Weights of a small sound classifier.
Model: mfcc input, norm layernorm, layers 10, width 320.
Rows from block 2, named by matrix and row number. Rows with one number belong to one neuron. Each number is 500 + 25 x the weight over its row's rms, rounded and kept within 0 to 999. All counts start at 0. Numbers have three digits each. After the name is the row's rms in percent of the matrix's.
# fc1: MLP up (model.blocks.2.mlp.fc1.weight, 1280x320), inputs 107-213
# fc2: MLP down (model.blocks.2.mlp.fc2.weight, 320x1280, transposed), outputs 107-213
fc1.214 108:543509520492510483467524487528429514546489500458510496533491543481531507520486486454512440504490475518517528449498502518466525523487486498528528534518460521467513477488483522507506522513468491532481503522488510519534522479472539468522514475522501500476513468445528492499472460485468494473498479510506442507507547490500527
fc2.214 103:484518471508466472474509512488529462503504446499503503451507469488488484513543515519479499487538493484513502562519505499498473535482507454483483478461484483522499544499516532477519501528540475486488500506491535522486519487523465520487462541502497503488504506519505518476462481521501520521511594502516491504438496520477490
fc1.215 090:556471494518489475490542522535443493521522481438527516552501530519514517539542499505483519522475516514480483539496500531493479502461558480533481511524467495526498483571474502495514494436522505537520496518531565484497520520455509505526466532524549522512511508518529492494546525515511475492512542545500505541473489542481508
fc2.215 092:504503465523520520478511533510524502487469528525503502493463504486512462482490474503511514443513512432467517489503484489506503508463509494495523509512475516511519514462532523537498489491464534487453526478522483497477525487514521475515538510470492469543490514528461546531534507526473503560466474496474553474490512548488500
fc1.216 099:491488474526485511486521512484492506509471508451492491515507514481509463543520491508499504523456471540523505472516510472525530516561524484496471536539487518518525517496500509476487514508463538479520463474486467532502502477513537516513509492494429509480496498507485509508541491480570513433469479494495478494526516514499517
fc2.216 094:505491489448516489498487483483481486485473470491491489517544474535511504510482481457543494522488520480521484484491520521492499496504479549545507451525511505462497504471546496509518500502500503508483488472480491481527465488470494498480497472458519536526518502526512486492517459543473524511500507523512473524522480537437490
fc1.217 094:525506485499475515478489541504490480489474484479486535531440509513517481482489503522512522508523511480496504485528472487495521487442529512456528461518499514519496480514496453490522506500526526511462505498445479556502458462534474538496484466496498491503536531496483504439487477500476441510479488531485514500524510496528515
fc2.217 092:516546505465472444540526505525461515497492566516476498474527490478456484496479465506500442491491518515523483499479500531505455520532492522506504536509437463437502479526507518494487521511495478501501512500507509515465545499529468509476471524477488502519473477491488492519515497487558536494493484508550487509497533533511493
fc1.218 124:513509473497498519510505503478525555505504565494499475493513491518520527462513503493491528537476506488485567498462466529553537517495507503521541524515495499523531522475509471505521500508507488528522485468483505478492485504518518447497557537513509493515494509515503480522506485529490482532498470524522528479529499493466518
fc2.218 126:487507561466507513509510516463532483502453474523521528524479497516512541553489454481476536574479503490490495473539461503449470492487529525502491521476527517428495470492489491490541499489469478455515505529484503532507510503513477510491484457524528477448537482530538477447557495529492512491494473532508475462474483490487528
fc1.219 052:514482518479511541528526509515537559487519555478478494492507517505481523509473486500497497474495535530465456576492505497505503523519486514493481483509521528535511540500524509454471537482527494518493529505503541518506482467481472560506454522466488521499491503537517480482520483525499495513512527513469489477477472501508484
fc2.219 051:516496464525484455516496479485511476528472476458538499517514498492505482521519522535488518537481495506509500497513477480525551499509515505470470517507488489442490487503490470520529490487497491497538517531506480438508461497522507478483478562501491513560525508437463476507490494503542515514496492477491512498500532476477516
fc1.220 056:492482536480524535499456524517520484548517503487494498497499496514495487506515497496491459465508511544508452496466451496519524490547461529484496508535465498489509486524523486485526479487476533468486499504517504485483512497506493531502468496514465521484517524476445533484507531501494468504531542545499504515509466528529541
fc2.220 058:509526457502463466527512501515490509504481485498456488453495506481501478514474551502484506534502448487488542519494516485445493519474528480507510530449530507552524484490451464529516481473548483526515526529528490536537538476461470477483508500457479475537485471474517467475516571489492489494504492516470511538520495489490470
fc1.221 101:472502528513518507508518506483521509504482529537517497523499488484473484500533498485515517480484538533484499510470521485518471492509516498512490476483468551476519516517482500512509505497526537501496472549502530490482476460478466463472520507507498501490500501492471529491492464500478529515529482489491578502441458465496469
fc2.221 100:481513481481505522490543473531511520523542458500488520509492472470524515482539505501499521503502499494456482536526538473493538501481477468505479520457519491503508464497517523505518503525523471514549455512438500539532505506519528509537507464519509525526471475535498517505489467496482474494505505537504534498501519466495488
fc1.222 079:531502541562479529508508476500471505494485503505483491488501468489511557496465539491459537508489503488508510509518524539499518490478510506469472513496530510500473484524539472505481490508538479487495490509513447512482505519530534484508541521488485506501483485460514520509480461507502499504493498500501510545520468474550490
fc2.222 075:495441496534462533514499486504539469527482514543516513461464484451469495469504511521505489450510501541493512491486527548490501506547518492487497485528498522481523490464526497491473512537513505495504517501502494524446488464457506516532504504497497484516499478517524504554487469483495516476498498485510527512476492485472521
fc1.223 086:535489471491508494476513570511491478519510455464477509485489511482494548458507514554532529489510497508517505523462524434474507522507471459502478503519461509510500473476537466501522489465490492552516469494494454512519514512502490507485522494462500502468474465491487531512490481490475470480471519527524476529517509497509460
fc2.223 082:481511486474468520471492473506476486526529521479516478518512489471490509508528451468519492511465513474479504453509464497486530509522495483544478470493476498499471512450494497509472500493508539503492500456516531458494424452464453490505469504504459484541502561504509484504535531496529486516481497487507533508498486482535487
fc1.224 094:471503545514483487463433555532471501483466505485491510487518500474482477457511520538517551517492507487520483494491499515495526478527482473508469494497515491491500454520452499498465473455475484520530526537531476489474480498533528519475477508514460533466532480480471473488530507500502539483499517521460476493481497480510470
fc2.224 096:481496438443498524516484481513511503501502485502489515505476486475493508507488562451488509466458495460473493522517477536483514545488483484520524459501479503480506540503568488514493525541527530505513487462482469525496495516521457523510505513489510557525478484487483502457490505521500523490512481468451461483492496532480533
fc1.225 116:508522532497493512530540516486533515499471456505485504500479515500527500522489500462531522511531513501501543486530520483492488476508447492492457474484481541516522514508509470517529533456537524476482517478510525468575550508478514526477538517470515502529502487497534481455489501488515476482476465465463475500514495518504511
fc2.225 116:479476483528508477486507510513514503550509548538529446502483496470477526488513510533502466530490523491501448457495516507527496511519528490525531466481487487457495490483495484481505491516473485472506468478476523515507469505537474472554540524498543489484547487521479487521522517495460534442459537526503518503493531464505519
fc1.226 149:520473489512478519446498534466441475554494486537505495499520501483492465468471519545491483526477485490520510535490475493492534445496487445531465461550533430490480457494495538531489465524552450480529482505496444503496490504513459516456507481478482494498523512491528477489474483493475505495482483478499486489504500468511498
fc2.226 160:484505488503468467548476518533497525512470547477516527485521489474471526491516505493484518479476512500519508504477519523464483588511493488469542444486457503537475514518487482496508548525505493493521540456504522507505477499512512516533521481519461517470497514469512511482524470440507495511497536539476438513490514512480500
fc1.227 092:513485548532496481546496474446507515423466453514485493489459529502510503472502563494498493507496487481477496477481496510508437520471509514510514510560489521503509506516479476477487523461545506504490524472516519470484515543474512526440494483494506451492478508517480518528534500523486497502536510530524530503509495510566488
fc2.227 090:469504519471531482494512454532484539515476500495488498495481524488524484496516487457513561508509549526521483511502533454512512461534501465486491451499492504487472527514490512515537510509487522500520467523516501457497500530503519515501463454529471484494452493516488550538469532496491505525463505528516439496539486493512529
fc1.228 099:471488557504517489508473539491561488518501485533532544469486528495493471523466547480520574525510533500544531469472505483476452488487487495491520493458490500477488532471492517513492504482498491442532497507452475512496498461448536483515529485535501480471535497520518528523513496532507498524518483528544507485558511521480474
fc2.228 094:456502519549516509458539454476477478461488546475493488479515487510506516542543517472487496485531525499499432525469501535524520540493441536549513509479493512525514502504513484507501496444555516502457512475508485490479472534490473471559481524461470515502489475513479481484504519509534518463503528489494536476492512466490512
fc1.229 124:502477507480521516454536493455500462457481526498517524546530482541491481494528484508502524505469508508543479518478476510449504502475486529550501504469494538525510503490502484486506527487483516489470511451515492525480492518482513519463504493461454534532533509516479513513527492519510507502505498513467511499515476482451506
fc2.229 128:496494478497517505524472500501483548527511495501489529523472496467510524489501491505508471491518496456463502500501515484494461527486483504470479488497507489454495470532523524450482501476503438548507478523461484485530496490516535490490488499533503511487495533482500517458484524472490468545528509510480494527544508538481513
fc1.230 067:498463493479514500527571531496521491521541486453513499526495493474461576455493500492516459487506503485468471527489478520482521510525474509467523474496526471484496482482498476512499463511491446504489471509500514504464522509500521493474502483478490559512517547499496498547535479517530496511502526502480496499472490536453440
fc2.230 067:495514498517541541513503467509443512469469486501522540466475516515484541515491502508505512472528499497523554469495527486475532508479527443518480508493541523420523482520489482487530499510447523517546465537525492524472484506503479507500487505464523495511442502521496518522519533462485504487504476483504502479484516471506501
fc1.231 123:494503470473506519504531536489482515492545490556495475502507538514487468520463482474434481468522472494479455527513498515520484506519533504535477472493508523506489504492489487501487481482570444517494532488501495507547480506481464529534523536505550450491483481511509508530471502491457481463470510493528499527511468541494541
fc2.231 117:506540484496516501511485475446519531471502549502528525510483476454541472477496466518472500510500488523517499542487492469485507510492557526520521479513534510516490509456498500521502470457491524514530495551525495485509512475511456497502520478508511495479493474492446555508517545563483494527545511488513550514462431477477509
fc1.232 079:494512503515485517473488537529451507500539508505530485487546527511526511510503467494496502499524507521567471554523514501463511554505464490492559504494542520474524482452507499505478526585566521537496477524454529498518472513504460512473499454482523487501496491501471474547511505489510495485530506472510482479498520493497474
fc2.232 084:502498498484488525515480547478487497512520505481510456470524526500489491515484503496471520503480519507522477458470495503467480506496498487508482497514448479540493542527483442492542541470486546497509455499495444514521541522499545473514460469523501536491530568536476485510518496465481474475509485508498526492517468536502480
fc1.233 099:474489484484491510467475507544494497497495468543498469558470528452482480479487506487456547497506540508521491552505552545503496490501499490531464534492472497472518535541514488476561519492478543513512469537530481509471536501491466494528507480496474531502479516552495508518505528491519534476496521471505540524497496540470495
fc2.233 097:524492480501524509507476496506501521516470510480481500509503486483497494478485472476476515457478526512480492486511497467435491483521529516518497515507500497505431484511526509537470550491487495503478505455484521494500453495473507496470500480471466482497445458499523506474521485557530493483482497553518501502464478461512504
fc1.234 116:491463543498519509502511543513504508537528516515529522472507489520514488455502528506464541508522531527532503504527513453488506478537509480473487493472501494503441489531516495491482436470539568491499522523478444476496538501500561505447450509470465501485476484455465509477518487527462519494549524473480505517521522519496498
fc2.234 120:543497526490532484491494464489454478482501465519531527511489475477462545522468521492498489492461517490498494497473497530486477524511496504487533430521525525470562520485528446513456506492446469512516499474521482525544469452505511505546519527517477493496503492456495523496490558503524473511511518524509475468486504530501493
fc1.235 118:519560486496463466459498531523490502472507520474520541497497521460472533491514522517528520542506551532527467479486501500496476529469520498546513518450515480511477509526495555508473542544517517498493488489493494544516506499504498422491461512512480486487502518524519498547521476500480497492537441461487501507498471485521537
fc2.235 119:511463479497490549491507488461485477461514511471498497465491543519479493522534536533549484489484493447483499496510505520527492478505510490468428484488514514524491478516527530510479478546528455473524548474474512514511521509469503495483489477529484543491475467500511470519494535504524496519453506539542490538480505496498487
fc1.236 051:538514532479506497523429508485456519519520484459465559498507461494482433500505501485495503454518548530465499524471520526545518510487474493522514492503470482488492541529519537475468528523468510474469518482518507509514542453485504491522523519531508453491489501520502529520530527527513433539478529475498448521499510503537564
fc2.236 051:489516500515476491491496512489537498550508517488504488500520505474509486486555503514473518505518476549495578507566486499491461499510514498474491459466540520488552480521496448494508481450496474466526515429513473512514485505534476515455475494442521507545488464509483543505499484529479495451524508544479504517491513476509473
fc1.237 106:515517527517518499495545513462555503456512473457485551465468508523540484499489468522501522531535488487537469507541505487500506497509503507464571529454514535486505483539478507513535455479512492485517476525493489518425491523516484495494526495487498510532436488484464507504537487485481510467500505526483523465533490488487522
fc2.237 109:504509473511512518536450487500472446530480443513510473511512466488426521507509533507516476480496515476501493509498455488480481508494515467480451527498515515483512507528507518492426474503539516541471505493493523484511508482537496506513508514487478491524523526491511482510525514547531535497497472506543485529457467492482493
fc1.238 099:482502475535478505475508494493475533521486480575531470462503496474465507490514511505466518481516490481502493506499489441512487496503519529519480519543478511463466489506477494489516483496488501474494491436524494492514483507503548471507465497478484469480503468479510520497482561456484544506470460454456466490505476473471543
fc2.238 094:552487501491522507511459508533487495497494515512492502476512498503537519502512494492512496522509476513490519502486459529528505520513516480522521487490481496498505523548492550471483499522454498522536527499492486503536503495471475498483503448530528492513482497521510500515478483530562455555529473487501574534470551491529482
fc1.239 091:519538507542515530536495503505526475505540493461488496542488536493527455491481492515501517516473512510508545546559495495532511471472525493523464522526513467505518455519482521504524485535526475491504471475495550463482515504513515511465459480510464503502524527535507490517499473478482471506497489470477525471456505517505510
fc2.239 091:495476467478498514535508484456536506509503516450511510477501470460484502544515534513463502530487461473527462523474499535519483516465497490484509542485520521465516486510494481488516451489490479519537481490540527508517527521479497581539481492505474488452504485499499535493513436496530491507507508544534479521467493475507487
fc1.240 095:530549507456491495496511518516538534491501472505541482500532513500483513463536521504507547497518495501485471491501498490542517509435557487518476533532476514532495475530429501476490481536480507528492485494520519548507469497488482516492539484501501463474508449468455499472512508495521514499513515486503546539465500486531508
fc2.240 090:517468470499485533525489474500514525493503482502487503487508463496475502519490455453479487503485531519546511514460476511471497502491482511516493462483502471514514506487515544513491516506504501482504455542514501496510493519465519558472490512485496532547520529512515529537527465531457494480499509477477483445523485515479497
fc1.241 118:482492487490515486513498547501541499520537476494519546504486511522508497557479515519479479525528514498494487496520518515506510499493510500472528442494530505531486477533563524493516502515543479476508446520460500535479520546483446522473532504484474551498475511506518569499486498535485515468536549518485499483550500481528464
fc2.241 119:429517488536504497509505503506497461506514505530515490489472488496533532521498482487487459501529515491465506527518509489496499481483502478466530496490479511521479523511476448524484498504506526488523497472536510467516488488503507529531472537469507456522476521451470467522550531471482499523522493506506468474477530529473513
fc1.242 069:562498506514472529504503498512454489519487493504485460519518499528515517501475464545463519502537499490502487500537490489536536480498490523506518514487521496500493533512559455482536492511499520502470483480471514536506461467521496504500465509494494479552536535512503515464451449541514519530530533531479499493508511508547475
fc2.242 072:450490505519467476504464518494527566506522489494497525502492481533457459490498469519431509501494532500495455530544500523481504466474520510498494489498496472475553483496472527471525464538537514471529487499504538520479488493470461468475562528471541537493478529449509508502517496507489514464506532491474488543507506517461526
fc1.243 083:523512474517505506435477431525488509481502469500509529468496471546494490492492505486492487453534511512482484500506494538560490511494475492484512512499473509488502508496531489499475464487514542451495516543457514511499470507525480515498522524494461535517496492500527436527514488501480473494483495476465501510506493470527440
fc2.243 078:502479481513466479580468474493534539531512451471489503487541470436469501494464483478495497534484514496466510504524515478481506495489501524489521507512504489485488501462454475508511531507481501544506527532507498542497523513523529508489489520535514445474535485475499519539474494481492487522444504512451500491544537504463507
fc1.244 109:469537525509509505472542505508507515491484524512457494516552475513513493470539496525504533495494499500481512537522511486478500503461498487509461507505485513504504530529518513487503497570477498512437482531522472472493512525492483507462528510457519482540471466473516494520482510527451482508492503475490549468450506488506561
fc2.244 106:517463477550479504543543559473510493505534522505495530485498502499477526479466520511557500451532481503510484460478527497484509504539490489494495499488499506530507509476466491516462499503520528466534492445530493485500523519498521506509504489496433516466531537548490542464494455535516544476506468554527515506544527491532498
fc1.245 101:504494480512476476509483497477510466481499550462534511501492474470474477491494519513527499463528524488486447524496477529531494476496506544493506493496496481480492479450460504531485557518454472487531500505481498498484509468518554501512541506510465454503500520495442488513497516584463496520505538470524446468510519551510498
fc2.245 099:490477485483486497505475483515484501520511512548465510515470523523513530554529536468495498510506508486539543504502508489502535536493512497474495496505505515507491486503524471527486475520506532523494534515513495500457463477540440484509472457527463554490486439464509496481522493503516477539519525521496507505515475482473497
fc1.246 091:456542491544478451475504484506493516502475529510456504528485504485534512461506505512510478506477523502559503499499506511466480521503456474471502472492511478452478523528526436478449474490561465493535494552533465531472504466471467533506475481487495528510473505489475467510543531505464528487501495448446497466526463496500516
fc2.246 091:496489492489481537501503495518455458466513489476486555488510513471527498509489471501482509486524488500489552476480546480514540502499519478515485506485513468492490505489466509551495533459495531483525478513460537530485471499492476507523522533482480505507497498478490515566501467455521544467489546511503504482514517516462519
fc1.247 119:465457509502497512518539489513499505543546488488507525496488545528522518525504480481493508516503501481527520487510492488520494504521506478477468531485497500519488522499507507478534471511547487513530550537455508465468478512517505484520512528436492504472515483488508493465503533502456513496444496502542503536484513504478541
fc2.247 124:474487515473494470492503488487490479522472498537520483512503468468477503508490514480476503523528513513508456504481529514454467519455482533540501479483469489515535497470525496506476531481447531494488485484518491510555498472489494504519490506525515482523475517491487493547487504511486491508502477506521547462490531445442487
fc1.248 098:485468472508519505465498543515510520482479469429542543447477504514497521480500500518489495515494468519558485469508497492519527483532489509531520494456518492525535469518494547506504477477508483497496513531516501498459502521507494449455512530472480508458516494528515515487523516488519517501492466526484518513514529465487495
fc2.248 102:466481491503530498473537476436513483484539495505488482476489489470528496489494472510487515518469488486487505516457495440487544498509492488489522469531495499494497510508495534456523520497521510505488519496516481503547566521484509504503470512492458480515428485439501485480511499513496513539503508510502456466459483532513509
fc1.249 095:472502533552489487521519491499480527477491486482493461520499506505494487506518467485463481509532544481509516460522484466520514509517525516501501488496509503487507513493540473498509477516479507489524476450473492542525492505495465543517449508529499483486488466492493477524492506456509534528456470447508510491486514494498473
fc2.249 097:527497529505557488522486529476521482517525470473473507503514492500508496537479520537536535495482554539479456521518531497493460463520485535507480466486524455506516481507566517481475513497494460497471468498456520455490486502497485478512466507511497508503520518497479539492555460467502526484504468506500483498524513532493455
fc1.250 054:499455506528510470532467486469475510511454565484493531497474508525499513484468508491520515495520511456495514516482478490497516513507510479528519500542503531515493476533503466511469476465493452477510506520470513473581457508483506515546519494521513526510476518493519511476496491437480479513491544481491505469533497502511515
fc2.250 054:500540523511432513480516489576499509510530514528518502479542543490483504504483467497478502507508495544468500530457478519501475524478515461464475553455487474474529505471492516481488485477515466433511504515475499529492496513518498512516501478487488503501496555486506511498480509499527498484514544510510499496520515486500512
fc1.251 140:502501505483509499453480480544485502512464477521488501529490497531525474464510465468482502538456520519509509524500536546485482535512457476487550477488460501470545503535479512475524500474485549480492481467482501484490492501515536465524434500435479515464534501487500479489497477513485482469466448511499448492478525473522467
fc2.251 140:562475492467517477511475499467492532505511509514531537495498482513498495526571507553505486487495451522505491495454530476477446510508468509516508516539524529476538486505545521507507489488488490531516516470530541551472499489467459478509519491506532474502503467547487517508483556464509515491525504480482485507473448518504499
fc1.252 136:469520509524526487482464493490522524520531469498514512491500494496489526485433488526477517511487514492526511494511498522474466490497524543487534521454505523504513475466493484586518504505531547479445517539521478495510515511474510485541526533518485446477528486522485487499488500455555513447479529475535499487501534492493481
fc2.252 129:495513490514464475471460474478489539526476481501535504448505487514499514501517505496464499460483495484459520532468569536452484500461546524484487498532473450536464492515520494529526496457525492517521499522507500493539475482506514496511527588513491527508552457518486497472512467477498481510481483508542507467470507519531501
fc1.253 135:522550501547490476506526463497500570490475516484526510480495474506494549467485477536521586480498524462541520516506511514514482551483546461507519494491527501531463511462497510485540481502521519494534494528487482491506476524507475494508533482493484500488512505492501471516534522517482459486489516459521455485479494458507496
fc2.253 140:508518493455514517457443512530500488499487511518493499510511504490460509514488530505490515478468532492500480489517498441462504488520504479547460552523484474473512475505498483536493469486482487477487491512443547516520477522483508499505474491485505497511448480515539482529514495502496527570494481508465477462517519494500516
fc1.254 092:493539502511538493490455510483481508515499474461480516506497510508539478469514557501478505506488527482471504513470501524517565490472522510468509457508490500553468531517511479464501474468471529454532478512483456468487474445525537503488519588511506534520457476515497504491521507500537515511502457486511554529503481527510497
fc2.254 087:522502459508497481478531459510509469467476530533523482496503507459499540540524494475518506477519505501554503460492517496546505457528477490521537478489514525446478525463527517532520460489506499501457502504482515555496527511464504537537450444513507462542495498473471503477507482538484479470514512495510478500528498496512495
fc1.255 094:533496520514489500526434488518507503461465471478512508465503478515484479522518533497542511480455547480512538508466492498445533495517530493476510513443509562532487514520512482497476509475507491522490480475506569485479514519516553454511509502503446490502498468498512557467509487524488483521497494468482473488472501487482498
fc2.255 088:490503507473533497507532478514496523478507484484512492528483510505501509466532471530509504470498428515480503489507481489517519525527489502524513463474507441427511498474517484517473567489507488522488567489459466469460502483508494518472518488500476531520504527498513480463436457535519511491527523492515501514496481497519506
fc1.256 031:525561509519508519522502527515517453467518507514458518507501551542474564476531472498448525434519467513467506511504479487481519539524521475511506488484491491495529484497470506471516489521478504494473450494510515527506511511497544490521463518504467535476507539514481470485529533474512499483485506502502520498477498505478515
fc2.256 033:512436504498528485494498468510467500494502519491460491526495509454536507466482493527472495509519507488471486475517468467487454531537521543515517516491489479507479517489490489535521518480511451540556523473469508455507475480499463519478486518540508494491503517503563513511482512506477517477515480504476519510477474505487506
fc1.257 090:468521536459488472529503525502506470519527459526488502525500466520511526504523475473466462486525456505497492477491466467471487480487506551493500525501489493508464502467541514532488495507554483503471513562502514512525534500501542537472500546491546519472519483473487489569492485521466506484465490486453520499514501501536527
fc2.257 089:520506488481475507487524491491534518499538523508547526479490487461520499474506488509533488535531537481496497495485518563530503491536526473511517474483497472522533481493539515509501490450507501530509507499474511504516482501429511477524482529477493520499520481492447503512543504482524459510524525528545476509511502503497465
fc1.258 124:498472469507493483465468471525532535487450487533522441479479495510476500485487515554477500512484458475487488489491433507551531536528491508511501451516473493464478495471485516501521483516513511519517493506553533528527522515546510463461482465511499516476510505511490510473491546545491523518484488513499451482487499479468502
fc2.258 122:503484519514455545526519507499540489499502530518514466532506475545477523495475499487486524507467531509495494460481467530529541464497482512488481521475530473552502484501519499488494557484494499471526487466498521467500537499476502503520462507543514467496510492548518522496469457482527456505542484448503459488483509507525523
fc1.259 072:546475534482491472482518536480493494499530498526507543526457542483467503510535541473491503451511482525499479515465494505478540504474502489479518486504521544488496483475496506481520501494503495531500474468510498538496500460500486496491509518485482529509536468522504523497518476525511517503526499528449542522497525502512495
fc2.259 066:514510477524523537424550488482500525506459481469499522481494540480510483483461506508565478455516502478489471539513469487486489514526482498541431514446491505504467484500475535486487550507535505512485453493483529488473452488494533470516467526525506475531486523536494523527464500506531490472450501488465464529504518461513522
fc1.260 098:492505442492480481467515510513490494483495492525495495540520509512474559539515514510522509497526491525516476508534540532478478495482517495489449436501539513491517475488521472522486526483504514476494474491510467551498482559495468509493445487526554503470442498494470504530465547486520494511493516482510481511488495494457541
fc2.260 096:521460512482565484494523546498487488490524507462496531483456483514561511571474503472533538504478499504514534527466494465504519488480485520466493499531567471521498488502499507544516478550514500492518450512484497499535522496526503506507503487453492442468485499529467546494506531505506528558469529499533512531512482476506503
fc1.261 109:468502454543496550531520533481531515481485485510479496491503551473529503501472490512502497525481514518498472515475474543495511467472420509530531521540508537521522469503479465469507452484468470471471502500527501444518513487498509454512498513476494536462538503464496510525479493483468481510499463480490486464509507500483471
fc2.261 108:496476494500516421510482447502501458473464496496503509471487515528478533460468522516489529464513528488499505475490496477465576505503505484532517527514544494521522511475518476553480506522461521486520536499437515533515481523478538517528485499510485498505469522491485436477461505516522470497541503469524498527475471514535490
fc1.262 044:502503524525507488512532467455530479465492503515518525514509530458549490493531513473457490488485521516524536498464502537496485567523513472508501486447438539514528459499496516476446481512523465495530483495511466493542451536485492517458486496509502515509474486503444478477475515494524452414488506507512524518541496490485472
fc2.262 049:495518484517520498501481535489532546483503496496501498493553501510503495509495528517480558553454491513482512492478482475528532492474502520509479507506525511499496525476494511548486533457498472497460547509478467475497480499489479499516488513525509498502475534444501500499475512467504525508490485484518509501534497512449482
fc1.263 109:505540532518493461512560513475476486524533486483487523519505511522552514479473486504551465468519541478514511515516511460512490482513522551486503492498512506467488471464494515495453500486486486474483513514482460470502511510498475514494482508506482494505464522502482469542543524489486525516449529516487516469472465494515481
fc2.263 104:493516527486467540471482513493505499483476509503543516473516505519534490515534491483517536535547519490495471500486552538532479494490482467498504504538496541488466518476489505481517539516510497535526467481502497506466476466518548528479504505500501488520507442470527536493485514475524518480551516493551507497471529499489522
fc1.264 095:447513485555474520476520510521499462475492524488485466493529485508508543479570528461521503499490525482525485478542484521440489487442535470503485488490522509557486493496524536448509529474497523503472478491484498546525490526507497525532530469528499515482459508431549494477483464502504491495488533444457475480493478515491462
fc2.264 092:529517494500498483523493507492484538497481489531512511497505485521515474498446474520496501466506535466466461544453491452523483474495484481490522516488505549537505501467532498522503509484499512513523492493503486522477431497514534476502521556471494514506449469518532441509455505511477526540443465569486479481449541450479551
fc1.265 120:507479470503518523524496506457472516500503492552476511479461526508477524480487528506505466484539461483473521513487534474511473495475526485501487504440515495492536509501503461460508478481460492510492485522510501534440470505531503478487465459475492535497483520507542454474480498489468521522492469490444516548506515509472551
fc2.265 116:485532486508525523549474496496462488498445530530437530507483486473478507486469488481518496516458518539482527489508504491499485469517488517489491519534497561481509483486511538512479493474527487478490517465482545518507498512469481492427508442498515490485481486502469514462525510518506511542486450489502470523495485497505488
fc1.266 085:466481528503485498500521486555522474514483544502520492458500493487510462502472536531522475522510481514494524517525505519468529495531504503565495479498476509507499525528500535500469537506487467508504522509532463506490492549511497477576509464510472506491465472546510507468481559475528477437472484512501507483488480467494511
fc2.266 080:481455473470482499470478489475502493507526495533481525532512502536505516511498478487523515503511524508501464495507517482496489513463495527538503499497497475479501533556512495488470476455489500521509517484518523512486508489563500474486519492504469521488484478465526530502527528491502515508524511511497461493543488503502507
fc1.267 098:522524532524519469445467471516496486465510455482505522459503485494532531526482513521536520510463516529459473472545486466482515518516456520476522551472465463543471518507487494482506522506504500550474544521503514469519466449512481491503509498500502502471494507500493469472518477464464496542492548497518529561507559489494515
fc2.267 103:489449500463517489521469498462472485485455487504504516513561477480437527515491536486496498494523496489470511501496477543510542492523492499511521524490529455514470519518514470474494522483534490503486504491529502448548471472495545505472504550520543526471484484475495496523504498524494490455482518492478495489453495528536481
fc1.268 089:518470476466479492483498517446507534485489563526537501525519509470538481501470468445493565489450498488492504481495550515519488535495492520452503537501506519502484483529470479468527520536511509511509499507506466535482542464533498558482494524509498487488469521492527495486520490509506491509516486463502502468496505505497502
fc2.268 091:505508501513506468549466496558488506518503404481437520481476493465468547475503494505509477536526539502502500485479483521476481473494523470579496466511519481465474513493528495517477483456471494489536515516494510483498487503472517492497527494486486507469496467450479522488462510542558523493479505508496501534488507450496489
fc1.269 104:495478505518483496535493544511520518536473486511523498495499529500492484461500497529499534481501497521487472525524496482493515492499463500472509507459496487522523521489474561470466538471506480483533496515514513500543492495499537481508496495510518494527449455521518543480520486518501457502529537481452462521524466500516477
fc2.269 101:483452534488505478471536454501516524545517486495485503504519474518531523487553538499536483486517534496509493545449517496456501492494516513506500470518501545461490487561504503511551444471486505520504481510487479528490489478494501553543487491563473502492546536535494522516508510421483472508486539531501484496472518469486509
fc1.270 089:548484517511509508491524504505524521447459476537474489491498530472482515494503484433480466465484515516480515531431444521481491475528499502544518469509499474486498492509485506558477501504503450490468501482487492504508478529508491448502497494466520488474507499498495507521515480481517509536482471516512512535521468517522475
fc2.270 094:504475514510488534492471505465488475518502500492505496520468493531500467469530483502493532478496530444513537529512485481504506516531505471497508518478461482504511517491518505478514497526540488502487481454521512504494508466456508555487499483491490480505479513524503485460501518486532534484470470525541459465563533466531508
fc1.271 118:545519486489524501480505478518530467521496523496500516495524507516497463483512502568521491465491510506509489477518560500463503462503447554525440465478543529482495511494545445495495556475506467509496457533540484507488500488500510432477510481514479489477509476491491538517463493488501531487477509558507478511484465587427490
fc2.271 121:494435463541480541514493496500451487514514490499504483480487525494479528548449517538511478518532503498528525532498506484499533495512460521522511504459546507510484551526516484541474481461505535513492483495502520474528497503506505540513511497464469521447474500521516483522505544495523514532468528553499509515505486495520501
fc1.272 135:506538470499468501510485495504481462480452494535540496492482538485527510483505467479509514479511523479496513525488494525537520497537478472505488488531488467493483469490469547502513509530494515500495506458513484528476490438469525553512495453546510493494525524484522504509501478496487502490504508510474508475505486501476549
fc2.272 148:522498509460516511491507537512487533502510510506519507530490473466549532497491512482524499504454486504504466505513509507482523529513499481458523466493528482561443512534539525467470511530485486470527537507509520501486485518525515484485535508510466549527497463504517494494449542444523537508489495510525457496480512506515465
fc1.273 108:528527557482488537513478493550490515478487477541535499531480517506500491484480547484481497466510556468476469551511478461480471493488516521509528445493520498479511453498489524453515557531510509531546520466485478501507538500533529496498485496514515425521514525533488501527531509513510514499510469504496547520495490477484499
fc2.273 111:511508482504465529460494529478504473463484516492493452483532465419486472532525491481508505490511468486506440471502514539513504493521495496505522490499551549536504502555507466530504490482513520499518509524458533527508497501486507474474514473478506472519543501498507502482490495495507499485541518506508513463463523488562511
fc1.274 059:471498494493539557527458497509499481474486500482471507498528506509490491448523549509514474498509500518480463521468433536521494470549464464486521458455530498483557498493456504519499485490513460493481505491513491495489508524472476508484491504509474494482528509463538459486501453489508485469490463514488492536549481456536492
fc2.274 059:496507528526503444480544518511502483509539485443506526521449527508501472518533512493522528472498455500518490476527504495502514464488512487517514482523509483500450497529480480466518522492486514455499544503475504499496473475482490511490505462503502488539471472507521490525498514475516477491474462522529514491472505538464479
fc1.275 119:488492507502469478490482546505483503512547526478481506451475497512475494529450514518482455484457491486488492501493509488485506497512536530465537553449506498523477520494467501528509495479498549497513511508485509527512467551562499479477453466497488520487493484504483478483539508482489460494462515474471560486476469458516490
fc2.275 117:512489512500492492472433520485464505505501458472477439483485452523493450469498480489571504511510538492521469505532502483537476524503488476511498518519467473480454534529518528495492505509488498508461539481502480515459483498534522512518440540542494508475480509513491424486500517462550480506488480510465520505480504516533479